Weights of a small image embedding model.
Training: adamw at rate 0.0013, batches of 64, held-out accuracy 99%.
Rows from block 4 of a small image embedding model, named by matrix and row number. Rows with one number belong to one neuron. Each number is 128 + 32 x the weight over its row's rms, rounded and kept within 0 to 255. All counts start at 0. Numbers have three digits each.
Before each neuron's rows are labels from the 100 images, of 14976, where the neuron reaches its largest size: "strongest on" is what is common among them. Only what is clearly more common there than usual is listed. The data: small charts drawn from random numbers. In brackets: how many of the 100.
# u: gMLP up (value half) (model.blocks.4.mixer.u.weight, 192x128), inputs 66-87
# v: gMLP up (gate half) (model.blocks.4.mixer.v.weight, 192x128), inputs 66-87
# out: gMLP down (model.blocks.4.mixer.out.weight, 128x192, transposed), outputs 66-87

strongest on: dark theme (80); heat grid (29)
u.34:169149172095132122144145086160167095128126094083174102125110091095
v.34:091121174136103128175087131132092093110136100143175124117117102158
out.34:141161109122138160157141081169104057132129109125167151115182172126

strongest on: dark theme (69); heat grid (61); items: seven (32); horizontal bar chart (25)
u.38:126086116163099113123181095088148127160112115110103068085129076204
v.38:104171120134138119167113096156149075059171147101155127155120112142
out.38:097124106131084161154102137166141125141078115127119100197128102201

strongest on: radar chart (55)
u.92:119134167128114170128067097114185150104155134103107141126067181130
v.92:126198097186148124139145117105123126081128143099102165142130116114
out.92:126171134190100127130140109081132188131125109067091127142117080151

strongest on: area chart (49); items: three (40)
u.69:125184140172158118125105096105128131080117126089091128162116123123
v.69:101118158095139079119119195161120104092159131174184109160161122133
out.69:114145128149120163139169098094129145193090155084091136101107158150

strongest on: dark theme (100); pie chart (87)
u.132:127059093145185138091117062143098126139169109137133093081131103153
v.132:143138111108096126150126188162149128138165172161130177129151130157
out.132:109152161120186076108112085136135134098100095092130119118109155110

strongest on: pie chart (47)
u.169:140127155151083086123134104107171165149097049088089057123101168142
v.169:165121169154159131106090106109129102120159172101124114130116133086
out.169:125178092182126148175176129143108077093166122084057127157175118088

strongest on: items: seven (34)
u.85:150100146091094133143104079113179158151073093110141119090088172108
v.85:125131121167115156165119070096118111104167103070064154091126118118
out.85:130127114128110155142119060156111115137129102097106153131189133130

strongest on: area chart (33); items: three (31); horizontal bar chart (25)
u.57:115169107138154141115099094116155182106153161038068134140080137110
v.57:118105146138127117168073185156086163089127104172134147142141134131
out.57:121157096164115127159161121100106114162128137083089203127124149090

strongest on: area chart (37); items: seven (36); bar chart (31); trend: flat (31)
u.49:095129141100111165110109120124088148152123155134094129138131165183
v.49:178160106153163116128149163089136120135143149149151178129128140088
out.49:101114157062117108092075139149170158110128128134172096131069139144

strongest on: items: seven (30)
u.50:152095143098120105161160122129153143155197106074103161130108182095
v.50:081172154166091111144109140115130157138105113109089110153099133203
out.50:092176186130093108150121156124153219089092147140135093154057091208

strongest on: area chart (38)
u.8:091094131071176123170183098115168103142127118036151102082053106150
v.8:134176115199164146107099110079114094111107105125039165116103133066
out.8:121162156203096097136128095113176141143107091074087119116096095160

strongest on: grid lines (70); peak in the middle (30)
u.101:075111142132121134183190163163116165169108104118184094073108106172
v.101:141172097195153100107108135095110130124114130138047165123109101107
out.101:120216122190093112156135128090144172121091107069070150130108090171

strongest on: radar chart (70); items: eight (31)
u.27:086161136106122108135073141141124160112152093160085155140097137144
v.27:138127108178188087115097135078185072110089056130066171084126086067
out.27:085151174146160118160066118130099124049145109118126134150079159131

strongest on: items: seven (46); bar chart (25)
u.68:071119156119121150139146111105131118144103088075092088115118115151
v.68:206153147113056109170129163155155140134148117147164176145123130124
out.68:103147124088098134105111122114125142161094136156115128171113103106

strongest on: pie chart (84)
u.155:165136226107104162144121120151202110156118120101131095133063139127
v.155:164153089103122124120143120119158112189060145101095083108108145083
out.155:206104107158090113089148088109141081181121147117107145114116074154

strongest on: dark theme (84); heat grid (38)
u.104:157133159107112098140086141155142123132091119113179077108078118122
v.104:157110115185154124099096138117106100122109140142097151149157138154
out.104:091149127123141128134155142138134147097110132126162113113127133163

strongest on: dip in the middle (43); bubble chart (27)
u.12:144109195120102155129144139104178096145149096099107142085117089201
v.12:074146148125153075131092163137137179054098152149131152176096165060
out.12:103122131132109122173119185136105069131151107128108168089116117149

strongest on: dark theme (88); area chart (30)
u.81:100176157127108102148123134146108079161148158117135101139132139184
v.81:076172154165110156151103113144088149051159134091100124145130128155
out.81:113140168093075145104153099127135185135178108109085098112177142162

strongest on: items: seven (53); stacked bars (42); bar chart (38); trend: falling (38)
u.54:149110158073126175125147132131151103156155157116170115107120151147
v.54:140142095202192167120135122062127137111160148101098125150130151097
out.54:129132106189145059143108128157156153096156162096112165159116142119

strongest on: dark theme (63); heat grid (61); items: eight (33)
u.44:139080106131103156138148064108148159139135094078114085139136103149
v.44:120126147193134098122184129125088091064144070120102120098139098092
out.44:104132183150115077151152072162148101142121043141166079086151123106

strongest on: dip in the middle (48); histogram (30)
u.67:156164139092134166131150068141115144121182083075126104131158130163
v.67:107104112155154132096135122135127169167107126121091070059125188170
out.67:124130182185171132114154161140089137085107165142142142114180122120

strongest on: dark theme (77); rising (38); stacked bars (29)
u.61:109078154085091148133097108126189132145141124108084069097112158136
v.61:154083100096176114085158147119103119141107197168142117124140164120
out.61:126120093124157188155129160111076063144155203114089179162148108127

strongest on: items: seven (43); lollipop chart (34); horizontal bar chart (30)
u.86:128095165089097123084167089067162182235172190118156122118171156137
v.86:132178123162154125091112133155122127108080097109100102085102130123
out.86:120129071138136090186156118134145052104120186108137154163118123095